Rows from block 4, named by matrix and row number. Rows with one number belong to one channel. Each number is 200 + 40 x the weight over its row's rms, rounded and kept within 0 to 999. All counts start at 0. After the name is the row's rms in percent of the matrix's.
# filt: filter width-5 conv, dilation 16 (model.blocks.4.filt.weight, 256x256x5), inputs 150-164, a 5 kernel for each
# gate: gate width-5 conv, dilation 16 (model.blocks.4.gate.weight, 256x256x5), inputs 150-164, a 5 kernel for each
filt.13,102,266,205,154,110,157,221,218,248,244,165,207,186,207,273,230,254,222,116,143,145,254,237,183,207,189,195,153,205,177,166,286,227,190,183,104,206,201,205,189,173,180,179,155,241,280,140,156,192,214,220,227,180,167,185,124,206,167,160,193,222,169,194,195,254,248,248,213,205,218,252,199,170,177,194,132
filt.14,102,230,243,211,180,221,211,253,219,208,195,228,255,158,196,197,263,252,187,202,190,230,235,232,219,239,239,250,188,176,183,379,311,209,212,220,191,210,201,194,222,172,206,189,201,177,193,217,206,172,171,275,251,199,197,198,190,194,184,179,176,152,207,190,243,221,221,192,190,203,222,233,227,177,146,165
filt.15,100,251,236,213,208,195,179,178,171,206,215,183,154,219,196,218,166,86,226,137,226,238,214,220,191,199,200,269,275,259,271,256,242,222,203,224,253,281,224,156,173,198,196,205,159,213,263,229,208,198,193,236,172,183,232,240,266,161,206,222,228,167,142,172,223,195,224,139,187,222,215,242,295,217,154,212
filt.16,099,141,229,292,214,240,177,186,134,174,178,229,217,131,174,212,167,230,235,252,204,178,200,191,227,234,212,206,184,158,238,244,227,203,199,197,141,202,195,149,190,274,257,181,184,184,152,199,207,142,132,184,235,150,216,200,165,228,255,238,229,219,189,169,193,174,230,266,206,308,186,184,223,246,230,271
filt.17,101,221,213,208,240,245,234,150,184,175,183,108,111,157,166,175,149,145,219,162,221,94,81,186,241,271,199,196,255,236,241,128,90,126,186,176,194,189,195,182,218,188,175,177,174,162,175,163,222,196,236,231,167,178,234,237,208,212,244,228,284,197,139,140,167,203,192,137,185,189,191,152,157,192,194,236
filt.18,101,186,202,143,116,169,206,204,262,244,220,246,229,269,202,248,202,254,224,140,133,173,156,179,168,166,192,169,178,173,203,120,147,197,149,175,123,180,196,208,186,188,208,250,212,185,235,219,202,173,221,141,179,205,199,196,233,240,191,155,149,187,183,199,172,137,143,217,245,158,186,151,165,172,236,280
filt.19,100,118,207,162,246,237,225,223,277,258,155,250,201,219,210,228,288,265,194,239,218,158,186,170,209,191,206,191,166,174,211,194,187,248,201,173,189,207,204,252,246,217,128,166,191,270,218,173,193,199,247,171,230,198,217,135,196,232,155,213,237,229,257,211,218,208,254,239,184,257,237,199,163,236,198,240
filt.20,100,180,188,247,235,247,175,167,204,262,245,147,181,149,155,192,75,107,177,163,180,142,157,206,197,244,236,211,208,261,232,211,265,237,266,219,146,203,184,178,143,141,184,191,204,242,137,136,201,250,280,161,151,228,227,220,180,155,218,222,208,189,229,229,167,163,116,203,143,245,246,185,143,184,137,169
filt.21,102,56,106,166,206,222,195,176,195,231,167,199,176,181,194,117,217,231,174,207,224,183,151,180,192,170,105,155,182,165,172,131,113,190,204,168,106,163,186,222,213,227,213,203,260,235,178,206,170,182,200,118,100,194,170,150,142,174,165,194,234,210,183,168,234,188,212,220,160,212,181,83,133,217,184,170
filt.22,102,120,141,263,235,239,174,184,188,178,191,168,188,166,184,134,204,323,201,144,192,154,188,217,183,166,275,241,197,164,171,221,283,222,173,154,177,164,153,121,140,137,314,149,192,194,220,247,197,171,206,229,241,212,215,198,287,296,201,207,214,247,242,148,204,180,149,270,250,227,235,251,225,195,127,165
filt.23,099,194,195,171,210,158,214,183,196,179,190,194,136,273,182,174,195,180,184,218,206,214,175,204,198,180,214,217,216,168,225,152,200,265,205,201,178,142,220,239,247,130,87,186,169,238,198,189,176,129,198,183,179,230,244,204,214,222,160,190,183,200,182,238,232,177,145,239,225,206,130,239,172,253,194,271
filt.24,100,188,235,151,193,177,268,213,225,197,232,186,145,217,209,189,230,229,223,178,223,209,229,241,164,165,185,169,226,236,256,218,177,183,180,218,215,228,210,162,224,222,214,194,204,114,225,213,227,253,249,210,221,144,176,237,259,276,250,232,252,253,230,214,167,159,230,226,237,203,254,155,170,209,205,199
filt.25,097,217,192,224,218,221,137,215,235,248,253,118,163,230,254,224,174,156,237,198,199,107,108,184,258,265,184,229,190,205,167,210,218,227,205,161,240,238,221,215,202,181,153,222,180,188,168,151,157,212,261,167,233,252,212,231,258,271,227,158,177,199,227,220,200,178,164,213,227,211,209,203,187,176,173,175
filt.26,099,215,170,180,172,202,147,236,241,190,131,224,305,262,232,239,180,225,253,221,175,198,262,255,231,201,147,168,192,165,211,141,195,240,184,159,155,113,204,114,112,245,281,242,166,141,172,204,160,129,179,186,211,230,214,163,228,209,206,169,215,244,263,312,261,233,148,235,219,241,138,210,222,211,166,219
filt.27,102,253,145,122,184,157,242,223,190,106,154,313,324,227,158,205,216,194,118,153,174,307,252,198,186,203,203,159,169,167,175,164,222,157,177,243,191,175,161,159,161,154,246,200,224,233,129,161,178,170,147,272,174,156,144,182,188,128,168,197,111,225,274,207,168,153,159,235,185,104,200,137,143,193,225,203
filt.28,105,151,105,178,203,241,250,279,222,225,190,228,195,194,227,180,114,172,245,189,187,255,192,205,240,218,137,204,197,175,79,152,215,229,189,125,185,186,197,156,169,197,184,209,231,189,232,209,209,249,213,159,198,225,208,198,56,146,228,146,146,117,185,227,183,189,65,191,196,255,155,217,139,236,237,216
filt.29,102,157,158,230,178,151,172,199,191,230,183,129,136,185,214,219,191,222,214,206,238,149,111,201,237,233,86,185,169,249,233,172,208,168,203,212,206,214,204,216,206,205,248,214,207,224,0,128,109,231,182,154,165,218,160,129,85,165,108,164,135,221,162,190,214,189,156,197,212,223,213,147,171,163,229,205
filt.30,097,188,196,203,224,205,269,234,178,209,229,176,188,161,158,181,161,167,179,270,267,197,196,199,188,198,208,216,156,246,201,217,195,153,174,203,131,145,201,224,240,198,219,202,166,192,166,167,173,240,157,286,264,214,223,262,202,227,204,279,247,228,262,152,171,210,256,205,220,194,173,133,134,174,224,206
filt.31,102,267,225,228,192,200,231,198,197,204,204,177,187,185,192,225,221,203,235,198,181,183,183,206,199,211,167,184,193,200,193,109,127,133,135,152,188,159,179,171,162,244,202,222,220,212,319,312,273,264,254,167,153,226,218,207,210,199,225,206,210,133,139,157,185,169,224,193,219,180,160,172,188,186,200,184
filt.32,103,231,193,186,203,236,295,203,216,261,294,247,111,166,206,196,185,123,205,195,255,271,179,190,195,227,175,183,149,186,208,234,140,150,221,232,290,210,202,159,172,169,139,167,214,187,157,190,175,195,236,239,119,139,231,241,108,143,166,186,208,201,150,177,220,187,260,138,160,190,253,176,208,208,204,202
filt.33,098,143,134,148,194,194,257,239,210,188,184,201,245,292,257,219,159,195,186,171,172,172,196,233,203,229,220,159,197,185,134,146,171,192,198,147,220,144,219,223,205,172,250,214,164,214,273,220,248,160,164,229,224,167,162,186,238,219,171,124,145,220,254,214,210,208,190,266,226,197,180,210,147,230,173,186
filt.34,101,151,230,189,213,190,165,126,207,182,188,215,141,208,137,156,203,227,196,249,213,158,120,143,178,182,191,230,128,164,152,181,158,142,148,195,224,206,206,243,232,203,206,275,189,183,147,179,163,164,215,235,223,236,264,234,229,284,174,243,240,243,224,215,187,180,234,197,198,237,262,181,205,211,130,167
filt.35,100,290,213,245,208,217,246,211,239,243,251,129,150,132,137,147,208,208,183,207,160,200,225,232,205,192,178,117,161,206,206,217,174,168,194,204,95,170,141,173,155,217,225,246,238,187,157,164,229,224,229,241,232,210,222,245,151,136,174,219,209,194,223,174,184,155,237,213,213,210,234,137,161,156,174,188
filt.36,099,236,203,194,201,208,196,214,195,180,206,132,174,211,210,223,163,181,217,144,226,120,142,175,223,277,160,192,226,195,229,147,172,176,219,275,188,181,154,164,257,183,226,216,143,159,238,270,266,193,186,179,157,162,212,276,231,226,226,156,166,200,168,133,146,166,173,197,157,164,196,213,211,189,237,257
filt.37,100,170,224,222,232,208,241,216,206,191,193,243,211,180,111,104,233,242,202,194,195,240,211,205,148,109,174,158,209,180,140,270,185,214,180,139,211,210,226,233,171,249,267,216,204,209,172,219,263,207,197,285,207,178,154,229,166,157,182,222,231,202,200,172,206,205,212,209,182,158,213,251,226,209,187,97
filt.38,100,214,195,132,98,173,168,169,212,238,160,227,236,265,229,138,258,257,194,141,102,221,240,210,194,122,246,198,203,219,157,233,226,203,191,103,275,200,142,138,135,193,226,264,250,197,252,180,147,237,152,222,205,195,176,148,250,222,178,170,163,149,235,244,181,178,186,216,204,224,203,261,168,140,176,118
filt.39,101,209,180,155,202,171,181,189,224,209,224,178,205,212,230,187,309,244,292,268,184,120,170,190,204,166,175,210,240,239,170,196,194,220,216,216,170,210,219,210,196,240,216,250,233,193,137,173,226,233,123,152,203,206,181,214,185,153,219,194,134,199,155,211,204,216,257,188,315,236,122,105,232,192,278,202
filt.40,101,170,271,283,227,255,240,227,174,245,234,193,103,136,170,156,208,165,224,185,190,200,184,229,230,288,195,198,123,207,210,192,137,166,215,183,185,174,201,196,264,220,105,147,238,142,273,249,168,232,250,98,185,219,225,254,193,220,214,244,257,193,140,190,200,169,207,164,212,263,162,174,184,135,155,222
filt.41,100,212,194,209,204,122,182,211,206,151,224,191,206,169,153,240,149,213,229,192,265,184,194,233,157,182,184,205,128,186,190,201,247,228,184,224,233,224,132,142,153,158,188,191,210,283,160,137,153,186,169,192,263,280,161,208,163,185,167,176,193,176,236,178,151,276,109,211,263,126,261,235,203,152,230,182
filt.42,100,214,239,201,268,274,183,185,196,146,144,198,189,175,173,176,122,134,171,190,204,164,151,112,219,259,219,211,248,196,187,162,130,179,209,229,170,135,108,206,194,207,163,197,151,146,188,240,211,202,206,237,187,224,240,273,213,203,200,181,240,183,123,140,150,175,234,164,197,170,191,203,225,172,235,230
filt.43,097,152,150,143,225,146,261,227,199,206,258,230,188,289,194,223,254,206,207,230,222,228,227,270,195,145,226,196,198,195,268,222,251,245,215,232,252,173,155,155,166,187,192,233,199,248,201,229,243,193,233,226,206,155,187,181,212,232,181,224,265,208,187,229,203,188,213,240,243,187,232,143,133,225,182,192
filt.44,102,235,196,183,173,175,224,201,150,147,233,238,247,194,203,233,294,277,170,174,172,290,297,214,201,213,158,131,177,187,213,240,194,119,167,202,238,229,198,177,184,194,239,227,243,175,242,221,220,196,258,222,180,172,124,181,227,197,214,204,186,236,237,226,190,201,263,296,202,198,195,223,177,193,151,235
filt.45,101,104,186,238,150,134,200,174,234,221,224,174,161,207,181,292,135,191,207,181,192,148,172,192,194,240,140,211,187,158,153,135,238,188,161,168,186,246,156,147,160,199,183,206,217,298,88,119,164,163,226,151,150,205,188,185,148,181,213,135,156,232,161,187,227,267,166,134,174,220,214,176,261,232,148,240
filt.46,101,216,163,119,206,155,208,220,232,203,192,213,183,235,180,230,219,178,219,153,197,187,191,195,254,227,198,240,259,286,274,215,224,261,204,246,252,224,255,224,228,206,177,224,163,179,216,242,254,236,228,231,222,190,202,234,248,259,243,193,239,254,186,192,132,194,206,172,276,209,243,171,209,210,252,225
filt.47,104,82,245,188,204,232,210,173,248,216,212,142,95,161,215,236,198,175,209,149,155,163,207,187,240,265,183,143,239,203,199,185,147,221,217,249,250,282,217,193,217,203,118,202,195,148,218,168,210,173,170,83,189,227,199,246,175,181,207,149,138,181,129,118,163,199,231,143,257,193,243,197,259,175,195,204
filt.48,106,290,218,184,177,183,229,189,214,186,191,256,231,194,191,182,236,218,189,173,181,266,191,161,150,137,271,208,226,195,210,392,267,204,207,198,227,199,246,184,157,174,216,169,222,236,201,137,202,175,170,293,206,199,145,157,202,159,161,175,216,171,236,193,234,237,289,274,223,178,185,209,185,240,232,224
filt.49,102,275,227,211,158,178,211,243,184,231,211,187,158,162,221,209,231,188,166,209,237,200,161,203,235,237,242,245,183,208,207,299,254,217,237,233,300,197,213,242,248,197,216,180,203,157,241,225,184,191,178,217,183,164,206,222,238,210,169,193,218,255,204,171,206,253,204,211,127,182,211,243,190,181,186,202
filt.50,100,235,285,234,203,198,218,233,259,240,184,138,113,183,205,137,271,144,223,157,147,200,198,194,221,148,204,278,202,209,171,222,187,194,181,185,209,226,249,276,181,172,51,187,162,224,211,253,203,211,135,166,180,202,230,174,208,232,217,203,174,147,123,226,198,203,245,145,222,160,192,233,261,180,231,101
filt.51,100,160,219,221,185,203,216,184,203,248,183,150,135,193,173,166,160,181,196,244,176,154,175,221,149,192,233,276,219,211,220,183,182,242,204,203,240,337,200,262,277,215,104,184,287,250,213,225,229,210,230,213,191,206,249,164,172,191,162,238,175,183,203,171,269,189,163,144,150,215,156,202,247,208,167,197
filt.52,101,106,202,201,244,203,188,158,201,199,177,224,149,205,216,238,194,261,206,134,159,107,189,157,193,215,173,157,228,236,230,218,166,218,142,141,201,200,202,236,199,297,209,229,159,202,186,152,200,227,264,136,185,217,166,171,204,239,206,172,150,283,243,190,158,147,200,173,289,218,203,201,194,166,183,175
filt.53,100,251,214,148,203,219,145,128,238,179,117,211,245,254,218,180,254,226,219,185,236,290,264,162,187,195,169,131,282,156,162,213,209,223,210,173,237,182,141,206,175,210,231,279,212,231,209,173,251,194,172,230,215,234,209,162,203,171,255,192,193,274,226,217,236,177,211,169,248,248,211,250,224,194,184,196
filt.54,102,165,142,202,211,194,173,177,156,177,252,203,188,193,150,132,175,197,176,195,276,236,213,190,235,149,170,206,182,226,295,220,219,206,215,250,220,186,166,225,265,161,210,219,170,180,210,205,181,214,217,175,177,181,201,297,143,206,173,216,264,178,210,223,187,180,180,233,229,142,205,211,198,192,245,240
filt.55,102,204,144,164,134,208,283,269,289,285,230,249,285,234,206,217,267,229,185,172,182,268,212,232,203,199,200,222,195,197,180,231,216,212,199,191,244,290,274,243,195,184,209,180,154,166,205,247,273,214,188,265,218,218,191,178,205,222,233,177,149,235,265,240,202,179,275,265,176,199,196,151,180,262,272,174
filt.56,093,166,145,228,201,174,218,222,238,224,218,227,283,238,212,224,292,284,257,195,215,214,219,205,114,196,213,216,267,228,236,164,153,132,162,199,240,221,225,198,243,234,266,195,219,184,194,222,245,234,207,239,211,266,203,227,201,231,232,209,219,180,210,152,161,191,187,215,213,163,151,216,234,235,235,233
filt.57,099,216,241,168,161,172,167,122,194,176,202,168,165,185,206,184,135,164,179,191,170,95,90,170,172,240,215,216,145,178,143,183,162,200,167,179,192,165,148,187,153,207,217,237,206,185,197,195,183,158,191,118,124,153,229,233,199,216,149,196,182,179,185,220,204,201,128,119,157,141,183,216,243,163,161,183
gate.13,106,275,245,227,216,241,77,158,223,193,211,255,179,215,196,170,360,254,200,162,154,234,201,239,213,206,179,227,217,208,171,278,241,208,191,207,175,193,177,155,144,306,217,196,204,203,168,231,222,181,220,214,172,241,188,196,214,226,217,181,188,207,166,156,179,202,267,211,207,189,210,226,241,249,209,139
gate.14,101,202,234,140,133,149,203,237,212,168,152,175,198,245,257,223,184,208,182,143,131,250,240,221,223,143,154,183,187,213,222,182,232,193,180,145,213,235,225,217,160,218,191,217,216,233,251,281,191,223,202,193,189,187,154,148,165,214,176,205,251,129,172,247,173,239,168,187,260,205,223,232,251,160,219,155
gate.15,100,278,196,202,181,148,302,301,223,260,226,183,311,253,250,258,184,218,198,207,154,182,223,198,195,202,208,191,201,243,239,205,256,190,190,168,147,190,195,135,129,94,187,170,187,232,239,240,164,229,211,179,222,185,196,160,203,167,141,179,195,113,186,189,198,220,161,229,143,220,241,240,229,165,175,159
gate.16,100,213,242,215,199,217,236,321,286,249,266,154,204,222,211,220,208,197,210,188,214,208,223,201,210,241,213,201,146,201,179,289,235,150,204,191,256,287,197,208,295,184,149,176,192,177,192,271,245,198,218,213,210,171,171,189,166,187,166,159,166,206,229,259,248,224,213,170,165,168,203,182,187,123,182,195
gate.17,101,146,149,179,209,181,263,233,209,185,206,292,303,212,192,188,209,179,239,245,218,267,258,216,215,244,257,250,152,195,143,250,259,217,253,246,184,183,156,246,239,198,208,249,183,171,256,211,207,228,163,226,206,114,156,235,198,185,176,210,174,278,228,146,172,244,241,196,245,235,231,230,239,186,247,206
gate.18,100,162,257,165,218,208,237,190,255,196,158,263,248,242,185,164,134,195,279,209,231,242,291,208,199,207,202,171,194,146,181,262,227,213,191,174,229,180,197,198,166,194,190,230,210,197,193,171,199,192,174,182,179,177,158,166,117,145,215,220,259,176,174,193,178,198,178,209,307,214,223,244,199,142,168,123
gate.19,100,239,213,175,193,154,279,198,182,206,243,229,251,222,221,229,268,265,296,236,177,169,221,187,200,153,170,137,213,186,190,211,250,198,211,208,148,171,211,211,246,214,223,230,150,135,140,146,208,201,159,256,203,162,179,220,222,189,255,217,179,252,245,186,218,260,220,222,269,217,180,126,161,179,229,204
gate.20,102,190,185,268,246,294,252,222,186,214,209,174,239,169,153,153,151,163,175,180,170,179,190,150,157,191,156,134,225,215,217,136,190,190,181,197,176,202,231,215,263,109,224,238,203,135,171,131,222,220,205,238,221,227,205,232,182,119,216,197,192,204,263,153,137,131,163,196,242,256,147,181,189,238,258,303
gate.21,102,206,184,144,202,216,240,201,314,192,232,163,228,221,184,218,123,161,203,169,162,158,176,153,163,186,237,177,206,167,214,187,208,228,210,216,250,201,171,126,194,149,185,202,149,157,203,154,236,167,215,207,150,197,181,226,267,171,175,160,169,247,196,116,99,128,226,167,192,162,150,144,197,223,209,285
gate.22,099,144,216,165,186,149,201,205,209,205,243,177,214,188,224,253,165,298,194,260,238,211,235,229,235,252,207,245,226,214,217,204,270,231,234,215,242,267,218,241,266,187,202,186,215,221,284,228,220,292,265,157,270,168,151,204,233,378,231,206,176,178,298,187,165,213,210,282,235,223,177,278,194,190,260,251
gate.23,101,206,195,183,195,203,272,223,185,194,203,130,176,225,193,185,166,176,191,187,127,164,189,202,184,163,148,141,206,193,197,135,186,224,229,222,177,136,190,248,166,162,231,261,198,221,171,172,234,213,226,186,138,126,134,103,189,126,218,200,197,173,161,202,187,234,176,165,220,157,168,204,204,221,231,151
gate.24,100,189,201,204,209,248,258,245,182,174,158,257,230,192,249,245,222,230,241,181,176,284,263,262,238,185,233,226,100,195,174,205,194,142,193,196,283,303,196,157,174,139,187,192,167,159,271,261,179,197,169,265,256,205,186,210,239,239,171,195,195,212,177,171,219,188,188,213,218,185,146,241,282,210,170,182
gate.25,100,210,149,229,196,216,196,187,171,203,170,194,205,160,201,260,262,249,233,238,232,195,146,194,217,267,218,200,186,239,240,245,222,177,187,211,206,187,198,192,176,248,272,186,260,208,168,162,200,282,241,244,170,149,100,152,262,195,194,149,143,249,239,240,144,173,244,258,186,188,199,191,177,206,241,216
gate.26,099,292,278,257,201,250,234,202,194,206,206,199,234,243,237,216,193,209,158,217,218,255,226,262,237,228,171,176,175,236,202,186,190,200,241,219,131,107,157,251,267,202,255,158,187,187,210,197,186,178,181,199,198,180,266,237,193,180,143,176,218,200,213,160,220,171,262,262,174,262,169,163,182,197,192,247
gate.27,099,201,171,211,173,203,245,193,149,223,176,183,196,202,218,206,143,216,142,195,168,165,181,250,205,220,296,231,153,156,205,253,221,135,158,211,205,187,165,130,173,157,204,163,228,205,303,160,134,179,146,174,206,130,187,163,256,204,62,151,116,121,162,187,199,200,210,253,165,218,208,264,195,181,204,215
gate.28,101,274,185,127,147,163,225,243,265,257,226,181,217,240,255,244,226,178,102,197,188,232,209,271,193,175,142,122,101,165,155,170,173,202,221,172,177,138,131,211,269,194,195,158,173,199,206,160,234,240,176,225,214,181,173,206,244,144,48,147,157,226,197,127,197,271,240,164,174,212,168,208,206,222,203,163
gate.29,101,255,218,194,191,216,181,247,206,245,177,239,267,187,169,146,186,183,194,203,214,205,219,169,192,197,169,199,226,149,86,227,221,187,173,118,206,230,227,210,260,245,258,200,157,213,246,174,138,159,123,168,197,165,239,177,234,170,137,155,85,233,224,181,249,183,180,217,173,212,178,222,182,185,95,132
gate.30,099,181,216,196,120,128,206,256,270,255,261,271,247,223,262,218,244,242,290,156,153,182,207,197,227,206,275,236,207,194,241,230,193,219,162,194,317,269,257,219,138,259,195,208,204,233,227,217,242,198,250,246,226,280,208,199,262,214,249,186,182,201,176,271,217,160,249,195,238,186,209,295,260,213,206,208
gate.31,100,195,151,171,188,192,261,211,210,150,208,164,183,187,189,192,192,237,186,240,231,184,187,165,183,191,228,173,202,165,157,182,186,189,189,172,199,257,175,180,180,177,250,240,227,211,288,241,344,268,296,227,224,99,143,200,227,220,183,217,223,184,172,113,131,138,215,276,249,239,184,187,200,241,181,246
gate.32,100,176,143,215,170,136,232,159,173,194,228,258,219,192,149,217,143,250,167,180,258,213,191,180,173,168,254,157,171,242,266,191,142,152,225,240,129,173,185,255,170,189,290,213,225,320,227,217,192,186,282,195,123,144,239,148,161,189,154,230,259,233,248,204,227,205,230,265,150,170,248,158,158,202,191,234
gate.33,100,231,243,290,204,241,215,233,242,253,284,115,169,137,224,177,238,216,241,165,143,218,238,249,256,217,219,254,259,227,210,277,276,220,231,206,296,292,245,162,208,163,144,123,170,148,151,159,195,233,202,271,286,262,197,217,140,193,208,187,170,147,220,171,215,206,221,186,262,204,164,206,211,180,218,204
gate.34,100,190,214,221,221,233,200,182,199,160,192,231,204,178,195,198,236,242,206,179,157,251,214,204,214,181,135,145,184,137,172,195,204,200,124,195,149,182,222,134,132,221,240,148,206,173,108,112,155,147,179,215,171,197,118,143,177,163,168,135,172,280,252,158,166,183,253,216,203,132,201,151,150,159,212,192
gate.35,099,231,193,210,188,228,162,236,232,214,227,214,273,210,213,224,186,240,266,238,219,191,210,190,162,209,205,127,119,154,159,147,180,173,189,243,186,252,230,242,193,134,140,163,244,211,167,152,155,164,183,105,140,127,165,168,158,130,159,176,168,184,206,167,185,197,168,183,150,193,213,194,201,209,231,217
gate.36,101,277,265,209,137,151,191,173,232,300,313,190,209,184,225,259,222,183,200,128,203,250,240,217,202,210,170,148,175,224,205,227,195,210,221,271,127,157,208,154,228,172,196,195,185,208,146,139,213,256,282,232,207,187,236,214,178,149,199,216,214,178,197,165,177,198,233,236,291,238,236,127,177,178,202,231
gate.37,102,236,290,231,215,194,192,216,239,275,232,139,134,113,157,230,206,166,179,168,236,125,173,204,203,237,237,170,141,163,158,177,157,163,148,160,161,166,236,158,138,228,177,176,114,220,263,201,204,186,180,143,234,213,236,219,248,257,157,180,140,209,183,137,141,142,167,196,167,163,245,204,182,204,204,161
gate.38,101,200,179,235,196,205,233,206,248,197,183,197,163,168,175,180,263,268,247,188,159,152,177,210,198,190,222,220,201,219,137,252,253,203,177,154,234,220,217,166,159,241,250,191,164,224,140,170,266,204,168,287,263,220,175,99,236,253,286,246,132,253,199,169,226,228,202,211,246,249,170,203,197,190,97,127
gate.39,102,197,195,179,136,174,248,225,227,210,229,229,197,201,210,256,219,274,253,224,195,155,176,194,170,165,196,166,189,189,204,205,216,219,210,175,256,192,197,241,212,218,223,233,219,194,162,142,194,189,206,181,185,181,158,196,184,169,183,185,183,302,279,167,136,155,219,259,255,247,236,185,174,160,144,136
gate.40,101,244,236,265,236,147,248,299,201,257,290,140,209,185,168,207,193,237,239,193,200,163,220,233,164,180,219,231,160,222,173,160,232,130,169,227,156,216,244,268,223,171,216,179,168,244,201,242,182,194,150,220,265,171,192,272,264,229,190,187,161,200,187,217,168,242,197,231,225,198,237,100,185,166,214,201
gate.41,100,127,215,220,192,203,191,241,200,197,256,214,199,173,200,156,129,174,240,174,190,134,134,212,179,208,104,151,157,136,150,174,218,205,188,157,161,143,194,161,190,188,221,128,285,200,149,183,150,156,227,157,180,215,179,220,139,179,239,139,168,226,217,216,219,153,162,166,154,204,176,143,182,155,177,262
gate.42,100,165,291,301,224,240,215,187,189,211,207,148,139,99,184,177,151,238,268,197,145,145,160,241,210,193,204,226,174,198,196,201,241,236,206,175,134,214,204,112,161,171,177,116,198,152,206,214,200,221,212,243,236,249,254,241,187,235,202,205,186,142,169,89,128,102,171,201,174,237,209,160,198,216,192,198
gate.43,100,268,198,201,294,233,167,186,216,224,210,121,223,241,111,107,165,206,149,156,130,140,205,208,169,128,256,228,251,231,244,192,223,244,237,234,197,177,174,236,210,190,213,259,200,183,178,177,230,214,200,201,249,233,256,243,185,207,181,247,257,83,148,124,138,175,207,234,212,158,108,174,166,215,252,245
gate.44,102,261,210,265,238,276,221,230,177,162,161,183,144,162,163,176,204,163,214,254,206,213,191,238,245,270,158,187,191,162,121,130,172,175,135,169,193,141,206,174,187,179,202,205,208,155,209,220,233,254,171,200,230,238,156,206,211,248,218,213,191,183,187,204,169,215,185,240,279,225,208,231,190,145,163,97
gate.45,099,197,170,261,205,198,262,227,209,251,225,181,203,142,192,196,159,150,188,154,282,161,135,222,269,300,154,214,202,220,250,197,202,216,216,204,244,236,307,262,234,207,188,177,197,159,136,129,143,149,192,204,177,264,253,227,188,185,171,166,181,232,195,131,190,173,194,160,187,217,268,182,181,236,231,218
gate.46,101,257,201,228,178,175,225,208,184,265,315,194,200,227,240,260,193,246,214,221,213,176,219,276,198,172,197,145,197,236,280,177,224,207,213,212,151,214,249,207,215,213,216,211,191,228,193,181,246,241,218,182,181,164,198,269,221,191,229,220,223,157,179,137,198,211,139,203,227,228,213,187,200,207,242,152
gate.47,101,234,154,220,270,215,225,296,202,150,183,209,224,205,209,260,226,239,192,179,161,199,147,216,256,246,183,235,265,187,234,135,194,236,238,213,102,157,204,211,210,201,244,209,165,210,272,278,240,175,176,167,209,211,229,262,249,288,216,173,190,196,229,174,197,205,158,289,177,208,201,145,145,286,216,236
gate.48,100,237,218,209,187,154,222,235,230,244,220,116,164,193,204,248,186,187,166,167,284,131,199,192,208,190,148,204,210,198,234,119,162,205,228,226,241,178,148,230,260,97,178,212,176,235,217,242,249,193,238,208,234,231,266,227,252,236,200,174,198,228,178,212,197,214,139,192,234,238,198,167,202,204,224,275
gate.49,100,242,220,171,147,163,194,238,189,203,252,196,203,211,262,244,105,203,245,171,214,187,215,212,205,207,173,159,101,155,143,194,194,188,164,170,156,169,148,225,206,191,220,209,229,260,182,196,212,222,212,193,220,123,142,204,124,183,149,138,148,206,209,143,169,187,175,235,240,223,233,215,170,133,211,190
gate.50,099,208,221,200,227,171,257,242,180,150,208,208,180,153,210,188,252,196,184,183,141,215,222,169,167,194,218,198,169,172,191,204,141,165,200,190,239,144,165,187,211,250,136,145,201,159,302,181,101,149,205,211,250,205,197,185,287,248,200,188,196,179,174,248,194,150,246,218,176,227,162,229,210,157,153,215
gate.51,099,191,139,159,241,217,244,280,271,191,252,122,209,158,151,199,164,266,179,213,197,138,135,90,171,223,167,162,300,206,225,177,193,190,198,202,217,229,260,215,236,227,305,177,187,220,218,223,255,220,204,196,186,170,183,271,180,221,226,201,194,176,252,193,173,207,133,192,150,117,123,175,164,204,244,219
gate.52,100,267,246,253,166,180,192,231,236,230,207,173,240,196,238,256,260,247,238,203,189,122,204,183,176,161,147,182,155,209,204,256,199,151,172,156,131,179,128,201,169,274,256,220,210,198,93,139,163,165,204,169,214,169,185,176,159,145,194,208,158,225,201,168,217,222,209,243,180,202,225,129,135,151,186,204
gate.53,100,230,198,235,250,206,249,204,158,180,222,211,203,197,242,251,232,184,230,237,228,211,229,247,249,223,266,158,100,156,162,251,212,166,173,214,195,226,205,183,178,191,189,187,201,234,224,151,198,203,175,247,243,122,171,195,220,173,194,231,224,180,232,195,193,256,247,249,223,223,278,198,129,168,185,152
gate.54,103,219,171,186,200,223,241,265,238,226,185,132,217,222,193,179,217,225,197,228,191,180,198,194,147,198,299,306,256,252,189,282,282,277,225,187,206,251,258,223,132,172,212,165,225,274,194,177,143,198,168,168,252,197,215,150,211,203,195,240,161,134,208,191,168,199,237,248,191,229,227,194,185,189,215,185
gate.55,100,265,269,306,248,223,276,228,186,229,239,244,207,150,152,168,210,205,219,248,223,255,237,251,293,298,211,189,178,143,216,204,183,245,180,161,158,107,131,197,266,180,168,179,169,97,262,194,186,194,229,257,247,275,308,273,203,192,193,185,249,197,219,125,159,191,169,155,215,182,137,224,199,207,180,261
gate.56,098,211,186,230,218,229,192,209,167,236,230,144,171,102,187,182,164,237,207,215,197,185,182,187,179,202,173,185,144,173,189,232,226,160,217,254,202,232,261,261,225,160,224,157,174,155,215,176,160,217,190,182,225,186,200,251,203,220,231,241,240,197,210,175,169,219,239,265,155,159,207,217,176,214,291,274
gate.57,099,153,190,228,156,207,227,277,195,239,236,261,204,146,176,160,145,192,198,171,294,216,200,188,225,248,191,210,208,225,240,180,191,181,222,215,95,215,268,252,267,188,178,130,200,177,211,256,189,211,286,188,217,228,212,240,195,213,239,228,304,211,181,175,187,167,211,176,194,163,229,174,238,207,186,245